python train.py --arch="vit" --model="multi-label image tagger" --dataset="drawn human figures in many poses" --train_examples=97500 --image_size=64 --crop_scale_min=1 --horizontal_flip=true --translate=0.06 --rotation_deg=5 --color_jitter=0.2 --norm="layernorm" --norm_position="pre" --activation="gelu" --head_dim=32 --fused_qkv=true --bias="none" --qk_norm=true --parallel_block=false --moe="expert_choice" --num_experts=16 --moe_every=1 --expert_mlp_ratio=1 --experts_per_token=2 --shared_expert=false --patch_size=[4, 4] --conv_stem=true --layers=8 --width=160 --positions="rope" --pooling="mean" --num_labels=42 --mixing="mixup" --residual_init="none" --optimizer="adamw" --lr=0.0015 --beta1=0.85 --beta2=0.99 --eps=1e-08 --grad_clip=5.0 --steps=21700 --batch_size=128 --epochs=28.5 --lr_schedule="wsd" --decay_fraction=0.2 --final_lr_fraction=0.05 --warmup_steps=1080 --weight_decay=0.0
Rows from block 5 of a small multi-label image tagger, named by matrix and row number. Rows with one number within an expert belong to one neuron, the router's apart. Each number is 500 + 40 x the weight over its row's rms, rounded and kept within 0 to 999. All counts start at 0. Numbers have three digits each. After the name is the row's rms in percent of the matrix's.
After each expert's rows are labels from the 100 images, of 14976, where the router gives the expert most weight on average: "strongest on" is what is common among them; "place" is the part of the image that holds the peak. Only what is clearly more common there than usual is listed. The data: drawn human figures in many poses.
# router: router (model.blocks.5.mlp.router.weight, 16x160), inputs 40-79
# up: expert up (model.blocks.5.mlp.up, 16x160x160), inputs 40-79
# down: expert down (model.blocks.5.mlp.down, 16x160x160, transposed), outputs 40-79

# expert 13
router.13 125:492422557570499425494514539505466423561561455482469522457459508494524528524465510447462451489515509568435500532497475527
up.0 095:461471497547522443522506576481514453520515523469470524531395577527577492467421510452510475500517431535470496511544467598
down.0 080:518559499369477605478525468491524515458482509532550511512592481485456541506529458589476536383517555451533479425491579432
up.1 106:470575479479507562506565454493471545547475513534538519451585523486500504552525470487481547491516553534583540451421511448
down.1 108:546579480500482538496489460517455557488497466532487489473552484483411485515538472466530497458513528510543505414465547475
up.2 102:530538481469583498510512500529518467493413458463512497602465604427551576500534467479494468482489542464531531532517523521
down.2 085:492479559491481585508519458494529489469552489515438449474568566505515556526497552462446507482505468504546488489512490503
up.3 102:506489519488510540416469583555524495455482512514465502486481434449531541520512509536526574519511437510454491498530457517
down.3 081:520530603506535524480520428454526467557447467475532508543484502533521504587483536496489512492490554513470589526449551456
up.4 107:529499491467493620504527492502507509523458571593569492489600497491507503560496453474488521542504539557569463403450509433
down.4 087:524563459497449515471556470530487562538503541539490506430510517503453450539535422543481476476527554504485514405504541524
up.5 099:509486479455510471554542469536490576514474438546530434560502558479558570599485432552482504510406528554484503466442490561
down.5 080:461404499489429523520528442559540514502581484436535519526479611543520429503462493477456483491558510508517525501455532477
up.6 091:552489510466508473519592556498474552542465507439483451484545485436526517548543533483515515565396577593527489449444497480
down.6 070:418461535503377481521518461542519433472591450484562535483546562461470493533486480535420459494622515517512452466524477485
up.7 104:525509443488561507442544529539497507481484454526550454535494507399472479447573433466538488545470548484535505471516496497
down.7 082:451443505580471512488487426544527434496589502572482545524553537517454526493420584498453498529579493532450514489550533499
up.8 098:463512530464478429460513442500471513512499473431571487430516428501491522449492501455512470489515572475494546530467425516
down.8 083:486416519495490457548503441523420515512495565531553550477506500514447457506427439553535515485563534539412539445447480513
up.9 091:457502475504493449518527604501451542511442484498486460485445442463453601477512507530459501557523513517519456534465491526
down.9 072:531511549418516531408525477446496506544530516451570462566567529470494526515521461517474534467504529428561482484514512429
up.10 101:491562508432534551509508491536469519483471523503512518513562474474453484548580475501523554470506519452566503481482580436
down.10 147:516559435471503528542461512493467579448460504548467464501541426457464472537558511493534502491431527456520507497465538463
up.11 108:479500459497538521469430529450492564440498463511501431511534416512484528518564528560558561548489452454514458539494515464
down.11 143:508500456521539452504427536472474536460422460474492516513555427507506463493561528513595532537466484492462509547495513437
up.12 092:531461495469543431519507587505500503526458489473493483558423451483471534480537471486458525534410578538500521549519568568
down.12 071:485500541451526537496501444450570514441506488503540522520567536521504579530525495515457535478605516453554495466493533434
up.13 102:520488502548500465511543516480482492480533479483492545453455593595542476423400472504531507476487479549473487561499456544
down.13 083:515544440385502572527527503485509538429491528545517459499570461502488500494537477560533526393512485443473475430465570469
up.14 107:522509501414555566408494491451529495498463562570536438584504483503470508514548426529548475471471578447576517400486537478
down.14 109:513526479525569469498498553529452580527455516540475417457445493473483472560490475447554478515459560561541539478481493567
up.15 117:452467549473500501564607541587491440478565478488546445476521609503489456517409472412544530484466530607485528432459561480
down.15 098:513494479473474472498578460512551476459578485535554575456565567551500497520531499602477497481530490434469486429437579470
strongest on: arms up
place: top left; middle left

# expert 2
router.2 088:494505565517522509552464449576536565467484568490569480547530550572542543482462526527458518444487495445496575479475481569
up.0 092:517550514502506547470488516471515512472511469527530495445519499443389415526517472543532546495478519534484488546484533385
down.0 091:509453528502480516537519455534488452455473558426488487535557526495569500509473527432447526486506505572523572466472535537
up.1 099:553491509523519380499490542535460557421528457496498472478548474497568540560446507457513527502470497498495507528518455533
down.1 094:524431529494504519506550492452491498470500514458483446545417528473525468502517510491487442493447492493493508574498459467
up.2 100:502490503495525519458497489503429472501509470540508492553475478536485479483494471533555518497544525527560545513435472527
down.2 099:485475479463480490530523497528530486496465451422465435522508612512544559414528559492480512473528497516503472525504447555
up.3 101:491505520551527526459518534459543491519529544525465517519472459461548517554542504514493460502446492535509531506530558537
down.3 093:518492524520553457443444461515577449487446442529513481562498545439456510507605495536476555635476496476543538467529525517
up.4 091:495484459550458492510559505466472506499538509551485494438477496542515526482449516553507507496542487548524527571468571471
down.4 084:470499454479458494543446532477570495489470520506548543505573516508540498485477522558545586470475489462498473475503454536
up.5 100:522491514488538537425512566493474513460555487526528476524421483529494506515527498507503461516527497507476484554496559416
down.5 098:488527500481502528549473471600513431405489469471496442552535505511545584556529530508446484450497555511577481448536486508
up.6 090:518427490492472416491527524542500559496581494483479452419520473486493522474477475526542472506466520518458546457483462542
down.6 088:491463459484488488564504423560424447420484533501471534592538593516506477424487528455461440455543455520488531491520492509
up.7 099:474454486494457467468493492476506474420543491571480467544509479514530564506492500476479391509561514510548501544516512491
down.7 093:548538472509547509491450494504581457482474480481515469559506591431461481475521526521426571452482541496539523474552483517
up.8 090:438443470523522427531482495509439468457514433530473581524428452451479484487523428506489473504475502476512493528517503506
down.8 087:578480548547460525496443496469560458575509540462551472483452557526495488527506579409493461460518469516528517440530469468
up.9 095:502582474497486398479565545465448510545526385575497504426488491501490455544541465474550477501472553545426498543476454481
down.9 076:571461529432541462564482520551541470434550529481459452555454491461467568453550454540474488450452500379475469469564520430
up.10 124:477583473527491458448525507481447457501479478490437494530458475542475503469519493542503486531521523487480409503419478497
down.10 134:509374553438503510548516529512529512515498461483514512507528512486536510573471513465562512445522472517516555507576525472
up.11 098:551512534436571541489487522511469481592516456483510439516470505514490476541655473417550482480410482507535524471493542496
down.11 099:520499493483491506514484491532491540418520471483500507481503535553521544446433490552544575390533459533537513491485473532
up.12 089:520468459481499432471514542526553536464536471520517458505554446479563504517441475552491584539526496494489558499457489514
down.12 085:524463482550471497490501496447506455526505502434549485541468569533555500449471478496480464503500474502488529491437551465
up.13 102:575495484480548505473494533521440492538542447541478420510476498550571508593559478392480521529452440476550521476447558468
down.13 098:556503516557515387443547474531490545436470452452549431496496484509436540474568470543513492487485526482569550467476520527
up.14 094:480490462579480385507544493498440504521509508554491513451427493543477507427452515493546497535594495499411551529506491454
down.14 091:498462507495406536579461474484477470476460548497473568530555573485487496479486499488458438452570492489505481493549493526
up.15 093:467517443474526492535526466554488397450498459552423512503526510522508492516559435547525457495574503519563476557507533509
down.15 095:505461508487511527509465483561518482484491498450463528466481562546459564517453523454531529425458497521501516489574415562
strongest on: red top
place: bottom centre

# expert 10
router.10 081:482495575555571563469576507493479509531484544544453423477624531483491520568503536542519465519453520467520468524479489436
up.7 099:473494540498536465471579526505512502455489509459495465488448533492505490487493500447446483571562429530481467479464555556
down.7 104:537495527521543471439495450537457515538507543477566531577566494545546472527474564461487483495512473504410504444453547421
up.8 107:500534479511436398474500488462395506548462530549559528440486479515515462478479466506495519531503487503450508446472475493
down.8 104:507536475457531405506463447469454504520476500492500494499517474498494421493476481453502531584536533529466491534488514501
up.9 097:473512499540472400511488534450411543524464496527541529536495526527508451521488436505493556506576500538476462467481528492
down.9 079:533555500517499470495445430539455476483504474409535526491533432503500495533498512501490547542531521485528476466482619426
up.10 100:590542487506480475485472496561469604459472489541534450464508414518466558533482522454513539480485520532535554433517507497
down.10 100:505440518482517540447459475518533426515562471499473562585532623508536476487519491427498490493496411521483500479510456456
up.11 096:471540486446547517505440541455421480497504564494490468494458567508505531506537454539540466500555527485487525493481520476
down.11 088:572540544522436489405489494448469505516476429504560490480443420562502511594538480463527483492534465514473484463523489429
up.12 093:495524537538474408479504506516448395476456446530446481474509517473534587502552482489488476487532485549498487479582497522
down.12 090:521503541442577440440471446546497531508543492549513512516472467503452550512572427445499541529483476475509513497480481450
up.13 099:557460531557449466494543553579477490521506469436536506541457447523475497505511482459501527517507460534509543421567462466
down.13 103:536484530534467505489435459505485492440517452565500585493483457549419512489453462491497547512495446528501490474522474398
up.14 105:472527439528466444495525520475509599503454497459512527494510465454443544471456438509456570520540509452504402483441523454
down.14 113:469492458503495538507487477535492509535481506512454449530541512498496522506461537433463489508501478455458501433445530487
up.15 094:535481506527478417409423578481480570476487469508537533528543565516499545516508511530511498523506542503491483573521513576
down.15 091:517571535445559528454458470462490519521441469564487448517501509482505463527518497407458499550472498520538562506464537532
up.16 095:520484490494432501525491490488543521490499458523486540406487500498454473524491461462479554506480537545504502511496439583
down.16 101:554536465473538456574465563518483555520505427474493475489489453521498523547519510409521591529462508528486489541560474495
up.17 099:506534561521516464475461510485461527551440521465593523436566538471441445477486489480556500477466530505497481505484513495
down.17 098:582540497455555502468468503428529554538463489508485473536520551496531480526508526458550510520432479524493565548473507527
up.18 097:446482475509478523528545526593460517428588492452469497497484481453498617518507506495516499500557471516533477543541509453
down.18 100:502472475494551466454470372594479493481544517555476431516549515495516493455560494493429471556482580489486462493454425453
up.19 100:507482500507541580561572506530583536436509472460449491537474470469475558505518537496457494477505502500571494544557528509
down.19 108:454476457481510442465493438528416477506497527549507445523556483462529472435519493475446471490485525501436465446458428443
up.20 115:438525540606474472563521507501535431515486450537502535510476472511557435526498455543485469474586539465543437484442544501
down.20 123:435425545498458533542486500547547492517509504543412504473533474506573505497478456480451419513541535464548493565504552467
up.21 102:484464463588533507477570538580484453464522441447469482463419460486458540525515507523441546458523505506500469569551500537
down.21 106:449488486470553391473488427574475499471490527541481469490564489419546487448545474485422488507489525469493483490438429447
up.22 105:546455473550530501569555460583477534502540480542474518497513493496435491517451518518532592445534428452472509457479499513
down.22 104:527503552462474547500506472514522517490473477505479439584518509438483520512525511432449479457426597478580527495507487416
strongest on: thin; orange top; blue top
place: top left; top right

# expert 3
router.3 094:511493534475520542473541459496509522529460483600478523592485499578561525492513542504560526507463461456510535513440562453
up.7 097:509532514503528425419560517453489502453536527498482542425542488457497494468471408504515453484500460477480571534500422523
down.7 092:555471468519565534456500509550432561460565464512502455518413495550453428516501499465491520470520479509535566445436509466
up.8 102:542494502487520451495546544506459550523459565474582488390533421492500479477512483488475585496498478481566503525466528561
down.8 103:446418485501534527539483401481574519460518556524542551545508530472465469536510507492534525488457499468533501439469445518
up.9 094:456474471505519482516539521532441491518479496509482501617514466560470547569475503478488456502499523502491492458471455476
down.9 088:568511416463482476521433522477512452538440441464501489494490579484507474514495538549548532574538424431613415514456499475
up.10 100:461495470473491521512455526578419519489468561465461548516516596492436541440459491489511504480521436432509439485578503480
down.10 102:507517490503526501467498493476542481478530428566531506565528524555473490489520472503542552532536428497517452471480438482
up.11 093:511548435528521484525464536548415516467502594473508549441512508467459535427489460513485547483581469459516472550563500472
down.11 094:461497422494566496544534487487514454452541516524498533547538551545572504494504486521522514577524454479517525491461483532
up.12 099:549523524508477520484526513475506499541561440510514476457460475546525466565474449506478487484483502520486518565482571520
down.12 101:459510435521560481529457526586493475488472513420447487455540521461454567476553502496486482526578507496540491419512470481
up.13 089:548533511548467504485503522513535470529540426536466491427440459584502473459506462548492474498482492497469513621498540533
down.13 088:492523412547502490474538491512419468488492491445488460436485513472455517461523450498485519455548570545522490471508450498
up.14 099:458516452536566504485513522583474474421480527463457520510479535515433503435472493518563511469519497505435481460560459507
down.14 109:491498475481545531475529440417554413547548501527480417512497481508592507559522541504475517533513429523552506469457559438
up.15 116:502491471533489457504524531587484598438481554488499491471577470509492436504479520473481510459419521559494566495534459495
down.15 125:489445458476522499516519441508481550495492547556429436467493466518473471527504547489482519460435534511471512485511472511
up.16 105:457547508496544485473482504599518473516527523450492471482547485411514551449562526477467491455441539503502479544508514515
down.16 106:535441535460474560471528519483515550505524529546511480488500494455423464555522466540537504543453494501564531523474522498
up.17 104:471488506515527480495555543540517470480556469446541607505487568470488525413455428489516513505513451521494524518531455508
down.17 111:517484545492502548455503488483466560591549496530558437520505476482472419529484518500515502506519527543501536512406445488
up.18 109:469482441494542446535465556592482478426500508408549575529494565454472542480449508509490579452524465543447451534591488547
down.18 122:541463585493486524517525476464554535579527534527572450526484468487528474523526591519459473482471526493508512452422494495
up.19 104:493523493515538493487485556559559517454546489514555599484534546488501472470474533509559587478461467475457501559561384494
down.19 108:512527581544492426478565480568481551561485527515563413552515439528449439486502506462495498509528578470497545404406472488
up.20 108:519525435526451471466510475531490510446531543508499516464535450511464488497493449490517558527464489479434582461465473514
down.20 121:424491475521483459505547498549533540462518553543518453454543439512443534479500526515461478480460487437482496479494505505
up.21 092:516499523466484455438492552515474540505580542472492516475492504453556554520572435477478444511480470573505462528518517600
down.21 088:563436578474486529517430472478560534524445476532463500515539505537539498544500488525500509556467509491514484547510530471
up.22 094:512533488521557457454527538522531455527526536411506419427464511468512489445526482497449393510545455539490503522472568479
down.22 090:472478449458514527527524524520488610510456480531537527572466485514485471476525525483530517463425490528418508525492442489
strongest on: teal top; brown trousers
place: bottom centre

# expert 9
router.9 128:442479422489571446493466523515505504534426563489486488536509482440565567539541493467534518445439536538545533447537471501
up.7 088:533510458498534496476550496508454457473560457480469398478461563518480549453475457551500452575501465541472473544514525447
down.7 075:469542464560467511464460485517473477458470497523461481522495579523516452500529455478452529518514554447521512520479453494
up.8 090:529525497524512542525511467453495443437522498549524548397509536524499488499473500504538537536459497492450543493487510385
down.8 085:440494448475453549454461476443646455524427450502496514471491483503535484522521527560482523522530523475538533474475442458
up.9 088:548506494420585493483517522449493575431462480538518502420502569503513524511508449472540508476477524422499493534504532424
down.9 075:547480470475533479486466491527517447542540493500497514499528501482529540524478520481563521443517440458507524471566421464
up.10 098:586497551484505500521527496566458497482500477500453481564508487522423423493450495451499412488514444447499506450528477494
down.10 080:509464553495529456507454526526550425516466417514486527561477478488477486516466546416542483417541479566538488462516427473
up.11 094:543523577455515503527553457459437518523480502485457474447446484538477509473501506466517434492514525481457532564497542482
down.11 073:478475494477521548517469506446533499555582473504559445623407451503594506540433530488610519446475471475482495490473494500
up.12 118:447554532493507498502559486525490531436518434431556481504413501488467492467462509505498428515525496474519517510501575469
down.12 167:536538538484441539464487457509515525472493509486447466482458500479477439487496433452442468517535529464551543470471566477
up.13 099:564550561426525570447551424472515508521420478496536516440552518491501471495545466507433519507518509474578461507467577461
down.13 084:476494456521557486528420516500498440537528563533468497535563462460508539533514543467524492466553453538481483522542444519
up.14 088:514516536440493524494532492497520501507413453437521534439476488492529529495506448422454506481514537512516483499540556445
down.14 074:518510479462507491502467476496492444557549539527497520488582483455472485548460503495537529420540479450483490506530421503
up.15 130:520493564569518525511553440560509503479522438488476521480518492507384437441463513446483456532578446464500541513540516459
down.15 209:533522559527475534523543444538454556444494437473455475477498522566412462453485514472503459558517495481488552533481571490
up.16 101:528548509485518532523496547444444471518512545546452454516552477538472558593464439532453489472507472555449480542527464437
down.16 093:506537458494522517472503529515526514514491526478524454539456479487526463488602432487441471433464490497562465551512492555
up.17 090:580537484512438495443607476509494473493482477492494455487536537500492447480543458488444480510561550453498478548470505476
down.17 066:437478496494634511430433510493536428521507532544492471540529472465553560581498481502546522476500495545521511456520444451
up.18 100:536531515485484435492462466508484444489449510461495577523494596507551535448464529487449391489545519445530560518491462478
down.18 086:454505432483568458550429525525528461497519474462464433552590483465545504544468562459552509475534471492488502515537433483
up.19 104:462507524438515589474454486484484492447431530455661518508468456471536549508457493519456485491533487493497426499473564441
down.19 090:538471463450470517446474441483497480558473542485511511574507484401484530482540452463484539498505444525552497447481459449
up.20 100:492515495469469567488483517453420515431473496482618515475486497500503496511459521478450497495490548504457473567519523469
down.20 087:535498503437448566473467434502525498562472521448521539521526514391501519524512465439422484478486510547555478477487481423
up.21 118:529546453493496525490511474466511476526466543496489471525509520466509465566487411518374513522632510568527521506499499495
down.21 099:480494448464525479482509557485424447495474536565521458564585426438489500533533449538504525479526426556524451551505430552
up.22 112:530507551640440471560572502489440511502527455482449524435430536547415425480442504477473524525504493598481524501488491545
down.22 112:514431516560449500497475477522435582515486547524482559509472452486510481557488482454479523573492506583540533481487480506
strongest on: splits
place: centre

# expert 12
router.12 089:486476526466508515466490446463512479543524556467517569449477420561470487498562493515481534460556439491507511482533523513
up.7 108:552515468500525492470568547439455540526500505519509422460554495469501520544546472482568493521486501500480459518477495439
down.7 142:495500528459523511445508454488511506511473543478496444495574526440524490551524498459481518460489561463544514476468475457
up.8 109:519554496527553520524498490477487476442468447511464517519530550520500460515462516493474555507487499495501491534465512566
down.8 120:447406492427433491464534513520493519572513486463486528488551453552544567490418489507552472584535505481483525509551490487
up.9 101:491518437498481500466455518495489439505517485522517489467490484477425432503526510548519551464561572548480460473514479507
down.9 101:442528454524518513525481437488498433534494501576507478538493453469470391483502494530529513585535536519513431520492494461
up.10 098:575554475460543490442556523579505514494522462522536521493513527568464538452550486494503564499426497466490513458504553479
down.10 100:539488493551366529529414482501457405502502554503463579533589436436493501451484461490438490476578453485479492500536523445
up.11 104:516484493514545444460440564481456510551455496536564486466589498472533460500448456469467512539508516519459459553473431492
down.11 099:435450467495512455537595462535464481400504581544451489482535523492491514452529489541468463439510501480552478489533466482
up.12 126:472552453430527454478575468409509560444561480607535512542521512457509478526495542518574490500459530509507440514508433460
down.12 130:479427530519513515508447555535456453526424502439446502511498469562543557434446428493472459572546490460485534480476537515
up.13 092:542492487492441514516439513482434493474525512525490563566525557479502500496443490527533561488497532564482454473536568472
down.13 099:491420511521448525500490500503510497551465574480510504585505538457479465504492550508492486509457495534486512456547475537
up.14 109:507616480488454499533481472438483501425461496562512498520541564483469452535460591519504528529462535469490411482454468487
down.14 120:456498464484432539551507510505480470525501455475498553452560545602541454493401540501575456513489456518480465495547472514
up.15 117:526525484510529502479568533452438541493518524512520434465550511457520522554547492479554499500477507514502469540481485458
down.15 156:521482531453526516461498458474511525520477543467481451487575553423484500563517514436476526439466545466526528451465457469
up.16 092:508501464517450490480541533526559473491525428541498497495599536551523514544555552516496443551502455528500473483471543516
down.16 077:484556499545443525480592468427451437495494426550460489444490525505497464472409471517489493484550576583446536579499466491
up.17 088:507476551471513496532477504489511505526505421533494550454514493495532481568467492476493502529521489486522511529540537550
down.17 099:410503487450432513579502496489526527538533527544486515466506503495525495509464544459630473517482484483489489520563507466
up.18 081:561484483549574470441539548467495497497541448518518531492495509551505421518483484453499453497513479533460510530510454502
down.18 067:482496469502475571434513429426477464541488495555500527438459589560409468502483465535556481512513525487401492502470439501
up.19 093:528486449451498517427518545489496469524589474480482451483472516450502466419525497437435482542524538553500522574458486475
down.19 097:525505474569487484472532505449475455492525451465546441537395482522484464491588471531525506339549512463503495564512499502
up.20 092:487466472513482450493486540461467504494474514503541493514520519540559461521417550549524414494487578468440493521500491552
down.20 088:493490511504480559450477442568479450489496540484520468558556501478454547472575524439448476639550478533550458467516569484
up.21 118:518510461518519488481578524462432538497511510519539421466544499488500506551535485489523509519478499509488467540474494457
down.21 165:495482533452524531446525461489537520524475549477461471502558556423501506542539515434495511458434554475531510463453443456
up.22 085:514503491531527510453508550458438533514570423556523464542462538456588477592494523507524487499467511552531472538490476555
down.22 063:571530536456424495489494455481507501555575495464479581534472566447567519487511471493495436502472442500512479467477466497
strongest on: lying
place: bottom left

# expert 1
router.1 093:635513460505461542493476470512476493452552452479541498478512543547410446475457437471553475495514420457556492526499498433
up.7 096:505510510507526542466443584487430496604453431467485572494443458483492499447524447454455488519496537520436450557489418444
down.7 087:534476486502528474471477513525516544542503518493504440472604523537520455535473498545507542451522502516510532516502496551
up.8 105:476515512492439485456493527468483539512486501472503548590492525546553583564486520469532486555454508569517525474470586492
down.8 104:511511517521457478482502392488509505506504522494508478437618427503554506416497529435493459518508493507513459497485446474
up.9 106:499476514498528446458523653514463519562438461488511545525503503473490500483531478503461559571374478495440516556447484547
down.9 105:554509476448508426462478483494403571537469480477533486473569499495433411507486458480538531510521524484504527480395469488
up.10 094:411482578534501427515486505503523523502482558445522594546482454489503517458489525508510502473490482538472506511608488552
down.10 096:539490454494542515431545443503485518471510517538499451462512537476463484428535508433443516641512524498569470532422482465
up.11 097:393526557499502461480517465499531483467476495497463616589476490519544567466439521524504478494516512505480501456559545543
down.11 099:545506493454523555460514472503465556489491448492496446510518599429480480493566489408443498655523532493528490533446466507
up.12 128:517505536489530521501493447415442458575512484525445436497450489495592514548566509480432460512456473518484511519407565446
down.12 120:568531502506524477503497530532508512486498434495512415594465508520476466541573507467485463462523531439531494527497503506
up.13 095:474452486555493513444544500453481522555447529496510518460513486467478527492502427604530555531546566526494535534538487491
down.13 085:515518422536474475480499442474474477536445551580537430464563519546522508563514472540504507529464534505490527548507507514
up.14 096:519408466499491504507536515500443534495534534540458528524406506547465513467530451475533555524514500575473547505565502537
down.14 093:538417489540435515479483482404503432517483481486519522518558487534475507508505484484480521481463551448500503544556437477
up.15 119:432510571515441526531451475486512539558458575471500552528503535442494495514493562524535540428419511515446469534577507540
down.15 190:456538504503455489431470419472481464499473568533498527508528491487487545491476547537536522514481419525508435479513485474
up.16 097:509509489518455542512487451483488513523495573504490524552470471516522560466574423497502487483394511497478543433506482477
down.16 088:463406486479418470573506500475469585435475555542498490513564471503552491478423532549482496448490526567466494527547462469
up.17 093:481546571551539522481496480538532545513512488528436450498565497406570528540520549494532500494456525518497495479520506466
down.17 089:580470522501452536507497577546474516517539454492487415544497530505471495538449493456489472418478444467518530497498529465
up.18 088:518491532502569456510532467534460570452581446512497464523500546551513574464455425511459502522522559513550497558509585474
down.18 083:463420519569452485546499488483535492504447559552531558484545456496506483537514500499506537526463481449457500484503444539
up.19 118:530530564491522510466437460467523474568465512500434409537498497422548509519559471481414463484513516490500534548396513474
down.19 109:551512499516524495494553543523480498510551443504491424496472538515500481568529481471518511381510541465517506539479514496
up.20 094:419488483482514414460473548462503534548444555488460531522513469522561546504509499511527487545538531530486527471451496481
down.20 089:526489449535487545500531497525545460499445515527507434500532483561555521507512455513463426504519472477598498452471519484
up.21 103:537515472502487499510488522544459514439488424488552506450513462440439520505534466463496527494527504442558457510498441457
down.21 100:544472517469507518522509555564511526518523483460509421480571523451471457591498506468469499385484588460522529511482512520
up.22 105:512557585488526481496519476476444563528506433532512501485472562504575542588504539487543446504388470488480464486555489499
down.22 106:544511498449461516545450519520447499525357481490525521557481529471476491529447469412571489447524519481539497464534428505
strongest on: purple top
place: top centre

# expert 6
router.6 084:520505574473510541506508416505476549491529550511558525483480553458454433490533525540487454471478521584491499483482465478
up.0 096:468573509487468496532511513539504488400441408517505577502545469467459487506488457543512561513488488447546473470518450524
down.0 096:521503438541472572506533515476472505503522427486506415467514492534544517505514528481519449476405547456484431540524536505
up.1 097:465512425452521450478514557516525433442513455544510495417527522443548590501460497463478513558509485536525436494542527450
down.1 089:406496572449482481564482479574501511527489509501459499503541501488505556454505507501507492491473512476540513543555528449
up.2 089:523491446477617460422544626519486494470505430505502480473541440544479526453459422468445564565565523492445566550431525472
down.2 060:448435512475488531501479485557471489510487551482556545486592486495478502487496505503534478485527493535515500503564478459
up.3 101:544508522536483514508485529512519488519507517512454414412556449491503557524527464472490501512529476488523475534511495441
down.3 124:536512541515497465465463502439491505577490487424589492455509454435473501497612465484509526474486513417530488524511463441
up.4 093:490570497492517521514561488496516523540489482485467489464490482536476548433497438502465502470425516486527511538527466586
down.4 090:505501504464528433566492475528526492525515496457473450618453541463541543500525578506529504493523481502484486506528588528
up.5 087:474478434546551472441508528539495416497468520432503461478435447537458551468479398566424518510554521504519509493444551562
down.5 087:466462502492512490465493497548516486517499516478448461603481495507539556414489474530476512549446537496495561496509430515
up.6 096:436536477487469499549496495470534549445492531559532622552541493485489463521407547590476559479493485539497501459535582557
down.6 095:477485515471450475514514445490561537512511475515574454455500487427482461573569573448510478550478529472485483499579436460
up.7 081:470499512588545462505450523531474454469471474491486422489509555443503491479449510466502485508497520415434472464538523495
down.7 069:459501495447465530476515472500499466565504493505454485492567586481533558577567494470522417559484469454495506447477451462
up.8 109:509515489488519534511524570535541508527550479436455490537531501446515578513462546510513477561535522525562478560495523511
down.8 108:448567497535511399463545479474442503535492473499529495480544500575527469434469492551524476497534548525437534519422399481
up.9 096:520552446456467502557501492480536501485421496519463547578447474571476510442473479554517525519546521492498449483497560534
down.9 096:531479524549516462435481484494500508497541475475523485546511500412520486549621542491452456590457487494530496484483505447
up.10 101:544503526483501503524496552508510508500466458516543421496514497488543530553546538469505555513483483484531511466532523537
down.10 099:439498497586473459495566522548448526492533505485510504452529508543541484402461457510484511428524556464471493538428421521
up.11 093:466483429561498484549453574528508461367471447551487605510522511582521528469468480484494538526513462419474489496547486490
down.11 087:440489500492490525528469449453473496536483516491484491450508476445524550562570527473474465473426544486479452524520506472
up.12 105:463509446483479459510527516453500545510487550508527594563509481493511491558452506539481540477507484529496446442521589502
down.12 109:504503529508467480457521505497559551560555479522519503520507522395479503559569576498507508519452526521489469492512453471
up.13 114:554498479510500514422526484480431522482499556511526519451455543441430542429441471505523535535486444549473535497484442460
down.13 120:502525474463471472533521467443513474517510516513527429497512491499537496558552542589462469497445563477452486472500553567
up.14 102:541616504543507484414556561470441544542538470534512443530476503463535497521471490471548502502523498543450472564506536441
down.14 108:484458506467519481466503437619535405475469491447527455470519518458481549441477477534376496412498562465539547521530517513
up.15 089:580552455485559481419546586523512514460520414499520505535518511495465514515463470498445558537494517500491508455483572475
down.15 085:510454495518488560489499512486512460605489523456470500487462489531485482471453422487478495515496468509512498447496507526
strongest on: black trousers; orange top; pink top
place: bottom left; bottom right